Weights of a small contrastive image-text model.
Model: 17M parameters, 64-pixel images, encoder arch resnet, encoder norm batchnorm, encoder activation silu, encoder widths [64, 128, 256, 512], text encoder width 256, text encoder layers 7, text encoder activation gelu.
Training: 18800 steps, batches of 256.
Data: trained on scattered letters and digits in many colours, 195000 training examples.
Rows from block 3 of the image encoder of a small contrastive image-text model, named by matrix and row number. Rows with one number belong to one channel. Each number is 500 + 50 x the weight over its row's rms, rounded and kept within 0 to 999. All counts start at 0. Numbers have three digits each.
After each channel's rows are labels from the 100 images, of 14848, where the channel reaches its highest value: "colour at peak" is the nearest of a few named colours to the mean colour under the peak. Only what is clearly more common there than usual is listed. The data: scattered letters and digits in many colours. In brackets: how many of the 100.
# convs0: first 3x3 conv (encoder.blocks.3.convs.0.weight, 128x128x3x3, each kernel summed), inputs 43-85
# convs1: second 3x3 conv (encoder.blocks.3.convs.1.weight, 128x128x3x3, transposed, each kernel summed), outputs 43-85

convs0.52:549551456528492511534498470511522474521475509516496483363485473499517444486623394451596489485496495478445456517536420466505559506
convs1.52:448435377449472465505472498438298425493479491459446449503480432434463500364426532538504465479482448508530442569470453524472455475
colour at peak: grey (30)

convs0.97:488492527501494420490477420500507507474573534465472467467439469581464558457491473563454497478527475527466380457454529447482445459
convs1.97:517502488512511502431470526444464442488577457474485512538439522405503455500498448436502522489470435509390493468531505507422516520
colour at peak: brown (28); grey (26)

convs0.107:448465527527476455542491477489475517505519523480481462440460495624496493388443501533491474522557514481484319534450396495387424474
convs1.107:549475493538514511446503582458523461491520520440498521539479523434496473503510498466491518481443504502510510456558532512487486501
colour at peak: brown (37)

convs0.88:418500417512482496527499492470454518451504413420421456455431490516519485488526462557462466522507493473469450489503401515446526411
convs1.88:520470504497491433479471481503495408495542510565375456506497538470452501493499402406499477512390524389514447513420492458491441487
colour at peak: grey (31)

convs0.69:516514515480372504569484474466488539491498446427372506459411491554522492392516371595524522502526522447521504539494482486457574507
convs1.69:511407489542504490468483460526510434498524499477477515462500520419495531606489491425355529499413417535490539511466502487452514467
colour at peak: brown (37)

convs0.36:482521501536450513608469506475500483483501564489509484457450548523509457536418348457479497515482505503462371518489484461445508487
convs1.36:591508513462551421406471468439375470462629502453404481485526458488484493486489504524493428413481512451565432515479625521520494526
colour at peak: grey (30); brown (30)

convs0.126:527443376510517502512493479499460502438579538515585436522428477486498502469512459517487522561548479547452495531486491607380495508
convs1.126:514431507455463473488480405513450507521577454501511493475537541431502433429481514471327500460381566450477477509466408436483476468
colour at peak: brown (32)

convs0.27:599499494517424496489487454491429505457660451596503505567481484463484418456514495512559517554603430561510532594501488483558571530
convs1.27:387481505478481455542475474478435406469474506499465495429430465509479475494483492388482465462495418308405478471473454512482496454
colour at peak: grey (32); brown (28)

convs0.112:471482602592477489490502480512499510498508497499483494481594517497521443448502498449495526556507578485515465526534495487466366459
convs1.112:519499427411507500485499443420460503419565430511459461474508429447491482325474447539469467528436492529453435477479507459474363493
colour at peak: grey (30)

convs0.56:440429414501433486525544465498497518533539529535495526520474511467539528522521331495492502558590370390488513525474420493546566537
convs1.56:492480462505506584584510528439439503541489491492442525448551551515471492574505507518586484584481415508481518442487515512491501532
colour at peak: grey (26)